Weights of a small image embedding model.
Training: muon at rate 0.0026, 5600 steps, batches of 256.
Rows from block 13, named by matrix and row number. Rows with one number belong to one attention dimension. Each number is 128 + 24 x the weight over its row's rms, rounded and kept within 0 to 255. All counts start at 0. After the name is the row's rms in percent of the matrix's.
# v: attention value (model.blocks.13.attn.v.weight, 384x384), inputs 275-329
# proj: attention output (model.blocks.13.attn.proj.weight, 384x384, transposed), outputs 275-329
v.304 087 [163 104 132 120 145  92 153 137 101 165 140 140 127 131 104  80 128 160 111 129 132 117 107  86 118 106 128 124 116 128 146 122 137 113 145 197 136 134  81 154 165  84 136 129 166 155 166 132 128 114 149  94 134 107  52]
proj.304 092 [156 145 137 157 106 154 122 127 127  83 179 127 139 129 127 107 148 134 152 125 174 138 129 139 104 125 142 144 132 136 105 100 116 112 102 123  94 157 124 138 178 131 106 150  69 121 122 116  88 131 147 105 110 129 135]
v.305 108 [131 120  99  80 134 118 142 130 163 138 133  92 109 162 129 122 136 153 120 132 109 101 135 109 131 101  83 102  91 124 149 151 131 154 124 141 120 180 107 130 141  82 134 123 123  89 118 114 117 128 147 118 113 141 122]
proj.305 107 [143 141 139 119 151 100 141 149 111  80 138 150 141 142 131 168 138 144 132 103 102 154 117 144  89  77 142 105 144 173 115 112 125 130  97 124 145 102 153 162 147 150 145 129 136 126 131 142 115 158 131 132 110 138 153]
v.306 093 [147  65 114 119 136  93 169 154  96 119 105 173 141 104 104 196 153 109 118  72 181 146  84  82 149 134 138 124 158 117 131 142 147 130  93 128 104 123 119  84 132 209 111 113 112  82 163 154 134 142 162 129  90 109 130]
proj.306 093 [100 174 137 128 146 143 149 119 139  95 115 127 104 120 135 127 112 147 110 119  95 156 191 161 105  88 125 172 101 186  99 123 112 105 194 145  99 129 137 116 124 115 148 155 119 144 106 137 115 140 105 114  93 118 102]
v.307 116 [138  97 119 106 117 102 116  74 146 157 145 130 124 186 146 136  89 107 141 120 120 139 126 141 156 141 119  78 112 114 147 132  89 150 142 127 147 149 170 128  99  98 113 144 122 153 130 133  94 143 132 151  89  93  92]
proj.307 115 [136  93 183 128  98 100 138 103 130 108 135 138 110 181 158 155 164  91  84 140 150 128 114 138 165 105  99 103 112 163  85 149 137 129  94 149  86 112 170 124 132 141 173 143 179 107 109 143 154 115 125 162 131 118 133]
v.308 101 [116 116 114 100 137  94 128 157 156 160 132 148  97 118 113 136 166 130 114 124 174 140 105 118 172 120 131 147 124 153 159 141  98 124 107 104 149 210 116 137  95 170 158 129 124 148 123 159 117 133 105 128 107  77 130]
proj.308 101 [ 97 126 142 126 106 102 135  97 105 101 145 134 148 122 137 123 113 114 133 132 134 129 123 137 100 141 151  91 128 115 150 130 136 151 138 143 103  65 133  92 104  48 117 122 140  93  87 155 152 155 104 133  91 153 122]
v.309 101 [ 94 116  51 143 123 144 141 115 124 125 122 118 174 143  94 128 105 106 150 147  97 159 134 130 118 120 148 119 135 135 109 168 132 111 167 125 113  85  89 161 110 103 150 123 127 138 140 105 101 137 100 104 156 111 135]
proj.309 104 [123 164 158 141 111 128 125  95 109 156 153 102 151  99 131  94 167 119 126  96 155 104 123 145 115 118 175 130 130 114 156 142 130 106 121 171 151 118 110  89 148 153 114 136  82 147 134 132 112 112 149 100 104 103 105]
v.310 103 [138 116 105 158 108 123 122 152 125 137 135  58 143 120 134 157 121  97 146 113 111 127 119 110 111 156  78 147 118 138 151 107 125 108 111 105 134 138 129 145 113 105  86  99 130 125 153  86 141 131 145 149 146 163 130]
proj.310 101 [132 132 113 143 140 114 140 170 120  94 144 139 133 107 156 131 152 158  97 165 127 121 104 159 121 139 119 134 117  86 147  89 159 124 109 110 124 136  90 154 131 130 133 106 125 145 109 142 121  93 155 105 117  96 101]
v.311 100 [111 122 132 158 127 136  88 128 118 119 149 160 134 130 161 141  83 171 145 109 130 151 109 113 115 159 148 115 153 124  99  93 120 139 158 144 138 113 158 109 136 186  97 128 129 149 130 156 149 104 117 131 134 139 133]
proj.311 104 [103 107 173  92 131 147 118 178 162 128 159 153 142 134  98 132 117 150 130 141  86 116 148 144 110  94 135 179 132 122 148 141 125 119 136 152 122 139 118 137 155 117 120 125  93 134 120 119 129 130 143  75 131 125  91]
v.312 102 [151 115 112  89 109 112 134 139 119 110 155 154 137 149 167 159 132 155 141  94 105 144 159  91 104 138 131 131 124  99 103 144 104 112 126 126 104 116 150 124 107 147 123 110 135 122 128 183 153 129 111 109 122 109 160]
proj.312 102 [101 104 138 121 118 134 165 129 121 138  79 130 108 116 112 128 117 103 107 133 131 151 102 172 110 133 144 123 124 144 150  95 175 145 110 152  82 124 129 132 123 100 149 151 129 144 124 104 121 150 143 156 151 157 138]
v.313 099 [159 103 173 125 149 110 139 147 129  82 132 123 113 160  66  89 125 110 114 143 133 101 149 133 145 130 126 115 155 134  82 148 150 127 134 125 121 157 135  86 139 126 107 136 118 109 109 147 114 147  96 153 123 145 149]
proj.313 097 [135 106 116 116 106 138  92 112  83 146 144 113 165  89 141 136 124 151 115 127  95 152 128 146 140 132 124 137 135 108 144 107 144 160 149 133 154 102 133 130 127 139 172 121 125 132 127 164 143 136 116 134 131 143 143]
v.314 092 [155 114  96 119 138 101 140 192  84 118 117 122 134 111  86  71 162 119 137 198  84  76 161  84 114 157 121 114 102  73  87 202 156 103  94 103 138 127 145 107 145 123 143 174 132 118 142  93 147 107 132  94 157 136 115]
proj.314 093 [ 94 148 120 105 109 147 124 114 126 153 120 102 129 153 132 146 141 149 126 107 123 115 100 132 143 128 134 136 147 133 121 123 132 120 174 120 125 112 134 159 118 158 157 110 123 167 118 163 152 129 132 188  73 151 162]
v.315 093 [171 108 110 117 105 113 147 133 134 168 122 144 135 161 148 132 138 141 190 139 110 143 141 132 133  98 107  82 113 109 173 120  84 131  99  90 133 138 124 101 150 109 131 173 129 145 117  91 161  73 124 108 175 124 121]
proj.315 091 [140 110 136 137  94  94 122 112 111 115 111 136 103 190 160 151  96 135 108 155 125 142 129 134 123  70 114 137 124 171 113 129 144 117 148 125 128 149 147 218 120 142 107 144 136 123 110 134 106 150 144 114 134 140 132]
v.316 097 [143 118 122 164  68  97 153 106 171 139 127 106 132 116 127 120  93 131 155 145 151 165 154  81 157 107  96 112  98 151 114 136 132 156 134 105  99 131 167  81 150 168 102  87 154 154 128 177  80 177 130 195 109 107 161]
proj.316 101 [152 105 139 101 104 160 116 125  88  91 153 123 131  97 155 149 146 111 109 144 109  54 127 150  92 134 118 136 118 165 102 115 118 119 126 158 165 111 138 123 134 128 154 158 143 129 119  95 150 118 111 127  92 120 109]
v.317 104 [109 114 175 102 118 125  73 121 143  95 107 140 154 113 148  97 118 125 132 143 145  88 111 163 133 121 136 113 132 155 108 128 111 120 186 114 151 148 140  43 140  71 155 168 104 156 150 149 108 126 145 164 116 129 109]
proj.317 107 [125 150 116 138 131 108 126 143 134 184 137 105 115 128 157 159  96 133 154 138 136 129 127 151 206 176  82  99 124 131 100 134 161 123 120 130 114 139 179 133  92 136 116  89 145 113 130 125 156 109  70 132 143 136 129]
v.318 108 [152 115 191 106 122 181 106 132 179 140 140 104 146 151 112 134 123 133 114 113 106 141 164 127 131 152 170  94 159  94  93 122 110 146 116 112 123 114 108 124 135 142 114 143 142 109  98 151 132 169 133 125 123  62 121]
proj.318 105 [124 111 142 166 130 112 140  90 140 116 170 142 170 127  98 135 169 136 119  94 135 148 112 119 127 103 114 137  94 149 125 151 148 107 123 147 168  96 174 189  83 116 161 156 142 122 183 133 115 136 145 158 145 144 153]
v.319 102 [121  91 162 133 130 123 109 111 204  89  79 135 122 108 134 134 133 173 105 126 130 117  78 148  85 132 141 113 128 101 102 142 166 108 123 105 127 112 166 107 136 129 132 157 128  86 106 159 130 147 133 188 139  77 142]
proj.319 100 [155 147 120 118 131 135 157 146 156 113 144 144 122  87 156 149 110 138 167 104  98 130 150 185 115 109 103 129 146 137 110 129 136 123 109 155 141 129 139 110 100  86 131 130 136 147 139  81 107 129 124 131 135 114 126]
v.320 097 [116 130 102  48  74 142 132  89 125  98 168 143 148 136 108 119 114 143 151 119 115 117 133 127 113  73 138 143 128 131  95 120 141 146 142 119 103 165 100 111 110 116 165 141 118 158 186  87  99 120 167 102 136 141  87]
proj.320 108 [141 140 116  92 143 131 179 124 190 133 107 120 134 104  94  93 134 120 149 153 135 145  98 121 124 112 121 157 120 136 160 120 131 132 153 160 112 117 131 144 189 177  86 139  96 117 127 129 124 102 137 146  90 130 121]
v.321 109 [115 123 145 152 139 175 134 152 144 138 149 170 114 118 131  94 130 122 119  81 122 125 133  81 120 114 151 165 100 103 139 154 136 160 155 156 137 121 132  85 125 115 101 115 128 116 121 138 132 157 131 134  83 159 125]
proj.321 111 [117 138 126 102 125 140 105 129 130 118 141  88 145 147 129 128 148 122 170 150 160 184 132 142  75 139 136 131 130 154 110 111 110 117 110 143 137 148 156 123 185  99 132 133 147  95 115 121 124 130 110 113 135 108 142]
v.322 102 [134 113 155  93 115 152 157 141 152 134 132 131 149 119 162 145 154 112 178 156  80 107 134 171 156 122 155 141 103 137 166 117 130 137 129 109 128 145  99 121 156 129 151 114 115  86 101 152 159  96 134  94 125 127 145]
proj.322 108 [121 103 142 132 106 134 139 104 137  98 144 144 129 135 139 143 129 151  99  96 135 120  88 152  98 103 116 137 153 112 134 143 129 160 108 150 122 104 138 121 119 144  71  77  97 155 139 147 107 125 130 126 109 150  84]
v.323 101 [132 129 122 167 135 151 112 127 124 152 102 131 116 110 131  70 147 145 129 100 158 126 113 126 144 159 140 128 117  81 123 154 121 167 197 137 130 101 141 189 130  97 130 135 150 117 137 116 100 144  99 132 117 159 145]
proj.323 100 [140 140 150 125 141  98 133 168 150 120 111  98 118 138 136 141 122 144 138 105 132 130 105  88  59 144 110 152  98 180 164  71 153 123 110 107 137 137 146 100 153 114 161 116 133 127  96 151 118  98  77 144 132 119 144]
v.324 088 [161 153 100 149 103 133  89 132 161 142 160 150 159  99  96 144 101 131 108 157 144 115 144 108 134 146 130  94 101 134 125 102 132 138 111 144 151  88 140 133 107 116  73 144 121 108 171 109  91 137 121 125  98 138  88]
proj.324 094 [156 135 137 133 140 117 173 118  99 101 139 128 124 139  85 119 150 148 103 113 126 166 120 135 139 200 149 146  96 143 150 125 158 117 116 137 152 140 148 146 146 128 167 118 144 128  68 137 112  77  99 124 140  80  99]
v.325 120 [132 133 131 126 141 139 124 152 134 166 103 138 120 134 141 149 137 143 148 161 121 114 177 158 156 190 155 140 104  85 115 132 167 184 162 107 147 121 150 129 102 153 126 163 134 134 106  95 142 121 135 125 124 140 129]
proj.325 129 [110 121 136 113 127 162  90 133 110  81 116  97 107 118 150 173 161 120 134 120 138 133 115  87 117  93  95 146 136 147  99 109 104 121 116 164 137 171 113 160 157 110 134 124 147  98 163 131 127 103  94 149 144 138 177]
v.326 102 [116 161 113 143 116 146 129 114 115  93 108 137  79 130 129 123 124 144 142 155 149 121 120 109 164 103 126 128 144 118 126 118 126 143 158 142 117 172 118 107 103 104 141 140 144 111 113 145 143 121  85  93  88 138  96]
proj.326 101 [110 135 101 101 146 145 131 165 103 157  87 114 137  95 160 180 157 118 110 114 114 112 118 122 130 103  96 160 137 159  87  76 110  98 118 150 101 171 188  97 133 162 107  85 136 118 149 104 141 103 149 168 179 137 141]
v.327 093 [143 139 131 124  93 132  96 149 109 134 156  77 100 132 185 117 164 129 118 150 127 147 170 138 159 153 149  88 166 121 111 120 182 154 149 131 171 130 110 115 145 156 136 102 126 112  57 142 135 111 119 175 120 158 150]
proj.327 093 [126 101 121 110 131 147 129 172 138  92 125 114 126 122 110 151  86 164 143 105 120 126 111 153 115  81  73 167  96 148 162 129 115 102 137 202  94 140 143 168 145  86 119 111 137 131 173 129 125 116  98 115 150 115 109]
v.328 092 [141 111 107 107 171 117 109  52 165 134 126  80 116 114  92 167 168 124 148 132 125 146 169 136 129  93 110 122 156  91 126 130 147 113  83 124 153 139 109 142 126 156 131 119 157 127 105 141 151 128 105  91 141 157 134]
proj.328 088 [120 121 102 137 107 138 190 162 123 112  98 178 120 135 118  96 142 119 119 173 128 122 126 120 121  86 167 121 119 184 152 179 129 132 109 153 156 109 129 120 126 142  99 150 176 122 142 165 101  93 177 183 145  84 165]
v.329 106 [165 112 123  99  68 132 149 135  98 148 157 138 156 125 162 107 165 157 137 157 185 136 106 175 144  94  91 117 141 137 141 125 140 172 207 111 122 124 126 147 150 119 138 103 131 135 132 126 119 124  79 156 129 143 126]
proj.329 100 [139 134 133 124 149 128 100 132 144  95 112 117 124 158 123 152 118 112 177 124 145 130 118 134 147 151 175 157 141 117 126 109 145 124  97  97 122 127 143 118 147 119 111 121 120 129  88 136 139 132 114 105 124 100 110]
v.330 110 [111 121 153 131 115 168 116 120 159 137 137 109 173 141 104 129 124 125 135 121 130 116 127  70 101 121 124 119 112 163 102 128 154 123 121 128 143 151 146 111 153 118 178  99 114  74 171 113 149  69 138 158 103 116 169]
proj.330 119 [146 110 131 133 121  89 142 132 115 123 119 175 111 119 112 136 117 138  86 128 125 135 146 172 183 109 175 109 119 100 147 152 161 132 100 131 120 126 135 115 139 115  89 114 100 156 146 136  93 134 132 108 112 147  26]
v.331 101 [105 122 138 164 128 143  93 161  99 128 156 145 133 148 145 121 127 139 115 143 129 148 127 118  98 138 115  91 156 121 155 138 119 126 115 128 159 154 119 128 117 134 146 128 124  88 137  75 137  98 130 156 146 136 144]
proj.331 107 [151 125 136 123 121 158 113 119 102 103 156 115 107 113 173 135  79 110 123  75 122  99 159 121 143 143 174 147 110 124 151  78  80 128 107 154 127 172 150 124 111 135 134 129 142 130  97 147 160 136 132 117 164 146 108]
v.332 104 [150 142 148 157 140 112 155 168  93  95 123 167  89 131 112  98 147 122 104 140 130 163 141 151 179 132 180 154 120  95  94 125 138 159 141 107 136 136 141 165 138 138 104 135 127 153  80 172  89 130 122 101 142 167 138]
proj.332 113 [ 96 167 130  80  93 146 141 113 147 122 121 103 132 138 148 141 134 112 190  89 144 102 119 145  76 104  86 160 154 163  88 109 175 142 126 150 155 130 121 105 105 127 142 112 128  91 114 125 137 114  92 144 151 108 166]